config.toml
arch = "gmlp"
model = "image classifier"
dataset = "pixel-art sprites of 400 made-up characters on tiled backdrops"
horizontal_flip = false
translate = 0.12
targets = ["sprite", "colour", "place"]
layers = 8
loss = "binary_cross_entropy"
Rows from block 4 of a small image classifier, named by matrix and row number. Rows with one number belong to one neuron. Each number is 500 + 50 x the weight over its row's rms, rounded and kept within 0 to 999. All counts start at 0. Numbers have three digits each.
After each neuron's rows are labels from the 100 images, of 14976, where the neuron reaches its largest size: "strongest on" is what is common among them. Only what is clearly more common there than usual is listed. The data: pixel-art sprites of 400 made-up characters on tiled backdrops.
# u: gMLP up (value half) (model.blocks.4.mixer.u.weight, 576x192), inputs 0-191
# v: gMLP up (gate half) (model.blocks.4.mixer.v.weight, 576x192), inputs 0-191
# out: gMLP down (model.blocks.4.mixer.out.weight, 192x576, transposed), outputs 0-191

u.370:531480550549586435536623530456549549477585474582519517493536483551500575493526501512510435456437482479495527507546495560599476481550527580476458418472579501464504520532578444473542602524477440501557533452410502551543465578443523512492542630563598477520447562463554502497458513480483429538491512564551453538490569543564405520494479503559523482447523463495539464574476454569572545446536498569547524455524492575447426489523458531540403494538499536506454610535519545525535472506407431494455490400534504588437440605516459563524409531526485580442453483455363485439489507491484584522
v.370:504517546597562443501564500528540518440547542625512476526498522469435525615496519463556448464482483567474486554565480568578519555484526549442464473582486521446468486482467493480497478414533455490534446486482447559465498554469496576502400581512517450438442529473451567506494493510520537516442538582549540498414423424498432495535520391565544531446546546535525479429533509564549478457537376430576481436515486521502387499458421541471460545548511459494501557479492527430452421542382477551470568464547570450489508504503483488558378485479472466497505543399337482415555428496525469454
out.370:434523473491403522542404500461497507502557480546510545511534532411420468504505583520550511507573533394490466487528530463476537474465470480406554543499458597479518534567442556549556491546396449483461553596503512506405522465538532506509607535524404509400505505510511517420455483520483429530491498445491501372515509478502507453456586531459478509545500514542439581545468462482433459627519551546478509545507635512550492562509492408519595542476386509499521463479593434501454451382505586531500494571499475455591481445496476547465468551502539529553417423501533613449473486476498479581
strongest on: lower right

u.7:573441445556471393561526538512553445489538580600483486444589472425506572519570459543556469543448495500507519523478574561501487533557413520486464507563504537448434504506506415490493575539530525448484514568474417507557610569524483508547525473482556517476535547484552521528510527509439384594497450550498519470477550447541493491459505487527459521494518451515443486465461608504514499453510502526557438528463525490408378427527469406535489442644495525451516574502508518449470464462484440659449496499377466510502541516510513535546439514497428446570440425547431429376476460499413526503
v.7:544488472584563477608525443481554502460583561513551525517497466514495441576546480545612504474494457563537513571545472514519526456521602546552424500624552500491480500485582453545467473464529481487504488515468438486552440556514490509544498458555540540551573533505487526522449487477653554461415485604513482572453429385499464421588449506520545512468494407453510452492462502475556561450523476464553527408519530466526418538530431443478449550587569465523477530539591524481490459527382514578531538508560600548550506574476488446498404493466492396464509481462404507379477489504529542506
out.7:519490497392522563474464434513575578461427478477467507489438419504486473396558500456463467505519514523400508518478465514587462435543462536487439479510463421593556538485554517404426446599524516531518542486504552541577522549420556436474499425508558485610511423549522505437498487510513481387513453503487599513478421521492531495478445542571415393570483474402492501537474503489516568387514560452415566575486481561507452558438550499475551489468503519504431482521508534510588601546449533501498521497449549437490425472585449411491540503540528508402531524622552472603486531506507485521
strongest on: lower right

u.279:477425491477438559564401476484452541535474570420503590475458492469463465524571490577408528490519537529417496434491558449538536413470511515459473427570484454481545623453532477457463453566481445507523511593606531467486486525515506591500494596518507532465423567464410496553547534604496503529505528544560557543533490546508474493526460444519439470523441558488543526556372385431571456516594513427450408542413530511492552441425571469558469430499507526506463453492524448455531482486514467574491474529513488456533535470609428549551466423541557562466403465457529479534572531560533457490
v.279:541453614494509486455455448555516538456531513531541496605510483495502471606497525523435606412565489508508460550502423510491534446508555498529424486540562528442464542515607517517441501478597507466560499465456471522525488469401418461485441492576500515489445457501438473540466467526479523386458495528488593498454463421441520412429506491506471563474475493484602518582400426493494475429511448505519409425503473468521493522442415451523495537506468392456473489485527565410477480527489479468486600549488555491434519617493532435482576382492471578392617577514461479589524529514551534526
out.279:492555425456565487553533482551438499554523527596544506519500493513585623572499533467522445481415554437519515421530480488436435538480516506539605466514447432505533449478512498463547493514524467502461502400477474455444548434524522505517496432390504460555573417608580463445551580430431486547569508446463415479610538562473466495431537552514497482613552447487455531474567553568437522535490453494507560525567433457521495424534484537477506509462530490504495472517496445531458506391508515432470510501534530526532525583418556475610522528442456347583495540473479470587488496608475433515
strongest on: upper left

u.322:562458433434503540499483439469548456440569525398552498485561397423502531507584542516524464463406567501518509589489409444480565530552490539536451508548573502488410507519516518545484499534540497460426469485535440500508521589478418488530490493609585513447551508527507487609482563525479464494509444588455512465460561429574508401398408541467485520512466449502487497513439470483535503405500570565549448469600548405566448490535410338615523577523513499531446502431533479554480453417425448562490534501464453481541458490456530524425485483456514490476459467423473501434469519503493557514
v.322:486465466474485467619504472520420490578476502458491533474506462518509487619541514532515513485524480486612512498462515483533548516448492519470530439541607449489502480452496485547447612485547478429545497541481486445559496649502512559571548440510539481492437600530490455588516526495504439542526470535538550530488439542603520488544432459638465496524416422417550461406497439493516481537517416463439535493485500543557541494449512507588421427552521503578477453495487525462432511567555443557514539499544579525494494538557378505474385540505392473425438465481455500408521495522446440378
out.322:466568540523446430526494519433477514543539522497468450439452480540586469465543416424421496451414375496478561482464536503501449546480454476517567539440544538567581438551463554491622513436478529529502506608402508502536462460556522455544488501491521530545484511478536478441525490406529521500562464453533446557541478565481579507568483537480463479498446463491396559517491535503463540628448446536470610487512466481503513529461592641471461490495521405497487549534477598477583528558643571381550478500491473463507429512551522505487521497476531534527471552492596572511444473447516495386
strongest on: upper left

u.50:541459456533406525579488500470496581531421487567524549518531508439491387453665495519546418551470556461467475435443498567621602501472577440492497557469460513501478539497460534606528531591530527428475547559418428470547412496502601477538566484414449513517477510466501518495465460497464472538462463484413536464500438567475581463542547549558460532477421496549535445549501490418459496491438562556493369490504559549486543428516523533441496412514461521488526511561508519444532609510537505521554488583431466472482460390535489554517518502545476480539398492591486498582492526507429509502
v.50:516436517453468411449468489487491474563571488500517572541456405554503565503491366477589541519423512534490584529501463409492565504471511484488481405489602450511492427526456499545427556527457571511427536544536527414487459547495513520464567503523578504460506442428531449459521517420596539612522525476553514457498549400516492558475542491438530521453579405572431580474540481520456538535541418417475540397502510474519484497466499494470423426566588476532424575582534533520530418575553529563489470490419548499504463478494387559541403533481485495457506520581494476451491444478528448415
out.50:537445484362490502387435545477424541458473489422505592479388425471559442494487520481542543542431493563473486401540436513485585504465373588533573431448502541517473435478441442483500455539403486484506486446506567596484364556510530511491459537456520484527637597538481406476528498467557560501494492407468478568629475569571482440516422552485525436538604541492445498423534489530469491431494482535539523463520602506521565521530500530483422523543545512600459484506507482575505499524489529489512502455545559531450427529531489462511475542512495477456533435536565530499453486527511531497
strongest on: large; upper right

u.343:548480503490427380509527459579602453467521456480545457472558413434524488501590498494528467494521475507513573546422501512548469558565459657490432568507455517524464455547537505475513561453493488533459441545479461539590516501487514494535395576565606440519457571488607489528551482494554522493536505521521447468509494439578462544453504472495413438472467463482409525577549507558567555478491365539567453499466435461557367533469432482513500457542477542525501615494457589533465458557472494613494553424430464438440576524483514558514454529490448549473473493483540534461508489435411472459
v.343:512510562510575447530576489509520508471528499468466487570531478518470539623522569462503523487498514517562444624603421496556526504486498524515459492533541496451438472465537458588490508360512472493536466522480444511486491598482448503528471509565555482479448545475459506519472532470541508486426490565534550491454435369474467475545509435559457535451515459459543452428507471542528481470509391431553498343503518500568460522484413529481396563515481390553501546481517520431436437540439512526501580448538548529444557539508478454516348436466442531477581563442359499397533448484547491472
out.343:389531540518462554486457535453508598515477515470520558576489480409390426423527515457447549502567567415477485485570530437588450476546479447452467516568493572499589574524468543520492459543447540503496528500538511583447481436492535481431647472540386493478476484506435538427397494497455467491443475480516462460487453499519475546548581606435434548559511578504557456513452433471491445577505566523365464567503535555506527520476483387473528563497505444515453432475552503460546459460484617516541539551461522486548413486531494551525526454467522585496488462487511547477437502547560527610
strongest on: lower right; grey; pink

u.73:506514520487468457614422457490481417427535491478508454497477578481541439508558453515450533524546507494446421446423474513546582550520540426543478525511486402507418482452449487605470474515517499511465558638472427471484382534476591569580555447463533462434497505459464447580548421525520472492555476485454600518455504539569540553617454409508511575438429504530439578388575468478514516447462458457525392449555515512509531405465528485519522460592447559494566514496469477451483561464492438556526514478462484392543483500487493616474478507496492488534512497553460447531509482557411479418
v.73:469496399549505509538523450517445459497515479516508525474500435529425489546545524463562466450475471492575490630537487456484503512453471525509543498636613503401474432417465558545529529458578462435534379481522411381473521585503488538496416452572467451540522589462488450599504540507524508518523444573482504541444409459602536490595446493605485520496517487471512414413454527444480475505489523424507552527489514396530557540510441490533505518480559459526502455479490586529455473506518506535547535511571586527496506545512489445489431530476400485500441482382428560370491488448492534424
out.73:485614576633462533535566454482480519470467432523431444424501588523484465472427518512455462517469601519488578605560477493523445506472494447509472467486450529482586505501517447445559490421509427592487478508521533508547604433551509508438480579597449548538460458455466587475452562636472472469483469524441537404498540481470546568478553512456535536461459478490553442504514522467489453530431462496410511535465486418552495516570534435501565542328408480459593526431483459546556534505630471512525497545547514457539523448516525447439489504488525498501414557483498473469553494477492404509
strongest on: large; grey

u.293:517446580535583433494559439538550551481556445559510524532498484564505513513480504470596405450399449545543545507537510492593445522536538608483486417483455470439477467552522397502499550482488458545531526415419503523576486539446519516469522586513554502522549519481626508435489452447499466551493581594573442517456589469531374523508438440558530509485536476527493487517493543545562518419538421493541534456496497562452423431464513524503390456546522538459436575541530533555485448545389450537493525383495502568487518559544457599554448528528519515476463512458347485476453476482497553534
v.293:496498569557583464489550488541541520474513501544518533548516527499469526622487539509532495465545510542489473541610471490532522512479542560487469483554515488457473487506474438508453523410527468497520462477457430516486496566470473563483441522542542446420416511493486556462473474505521541492473602567602572518414442423480404475561521417584557517439504520488563503455508472555562509458565352447569505345529539504493432512403427595475420509558479462511498543465506520457451425565392471507432574429523543556484516554512482450538384502507473480531571573416364467434547455496544476469
out.293:480564437482429513516469531415578573514544493509535502525540494401454508431510568537539529473566537388503492470512517471544527526525455453415511572498488618533466570562429494547526512540387506432455550598443496582403480500518510446443631515524445507446472540515502543398421492487491432565442475472508466370518494492535532476465584578455471517500456491532461557522496439495467532547512571556525469538536606506530485552508467419536560533534409534520521507496600425522500475412454565508540503576470471483532434447486438543451498557464512575511411387477523614451471465447532502534
strongest on: lower right; large

u.304:602394439425482422531551557509586431498530507424601519441547407383511537503581494519534550498537509511528508482428515511549527566523435586464417484466530541541465469563501502481475553494481510515428490606462451526569478585448506519538491562554652452457485553478497474551552494513505460489552479528585509481497445446541450543456472521481418480502436440475431579525505470526547462470524430470551434541465458498536363494508420483609474432604442512533486587535524494499498439533457475624495532394447510465455495516490473538511411509437413553441504465507550481446531475473441494476
v.304:498486542574551496555559504607528571485503513537529519571562493475482493633463566476577468499498503535507434620569471543483443485496495531477420497585502519487484511469538450559469482378537443472535449505464468506513572535503434513562460475485544453467471544492446511495461488497513482450476559552589550507429423404456434447479524426607504523510513509475578425473540505564566521459544388455539509366482500491529429550459407510538443513531477431520484553469533543446451413557438478530469631460509521506473543526523495402474335421506454483484545521441391511463565460442506499518
out.304:337553498500464535492454477432462525487501492559486514530542586424453441508496556526458503520582514424510508499537574469525456431536454429446488524632489598465572601487488519568565450492462470492523582561542567541424554454486480449477594512561401540511394496491482571417431501585467475539488539544511538424490481453517491495532554491459414475558532561470549488590459439488536499581525536556409502585483578536490539579448519443480562555486458470419502395483547483451482470429440545472504535574489466440593457492521502563500518492533532575525470482496527581482447533490580511594
strongest on: lower right

u.426:475534530493472488623593535416470412519595494492516422483453500456487460447491532442514493439465451490544477450457521462559511635489554503447511556441571513504500460519441446502500446483453432481493538551384547477450394515534527555585504468548568519539468634471505473511457415513518468538572437510536448512490509536564526562518518532600440460477513469533376501362455476474490521554475544491470482529451527458590506578558525489538469474478496603524549549531551590580507547447533506502535463486463540362430525631468515532522540521497491536479540557465557483470473401568496447441
v.426:571423506484472503460476499536606488531472451491460534474545472543516550481558543417499540458543508574523505593586478479471528534513471578539511409482451510518502454544451482515460639501457551529455434424420420534527551601464508548406475550531556467439421417532471406513590560469493537520483525491600578378539539474460417526523452498411563580522508473506546596466541478597504490458560505510528520413434499510452487376468492529526494396629522448444478541467534490435505413516450537581510428434462475559475488566452471569503524456450494505537470479473507490469431476495560521512
out.426:594487492488483491505492499527589465488489455555570501494531480514521597520582554450484463499480445560487495491520446482409366452532510534548482480458430414588578481594465526595519535513528516527409486412548398429510489543462537551599503484519608493447545454545450425638576568401452579467508530409501466446552496513436465507559466558513524545608464531478492535473561463561442567511517511482480612457466501507508479414520432434500573515534591511482459521490457488509497469478503540456424480459439467620473515587455581543540556496472513499553484464508475482589474512590507527500
strongest on: lower left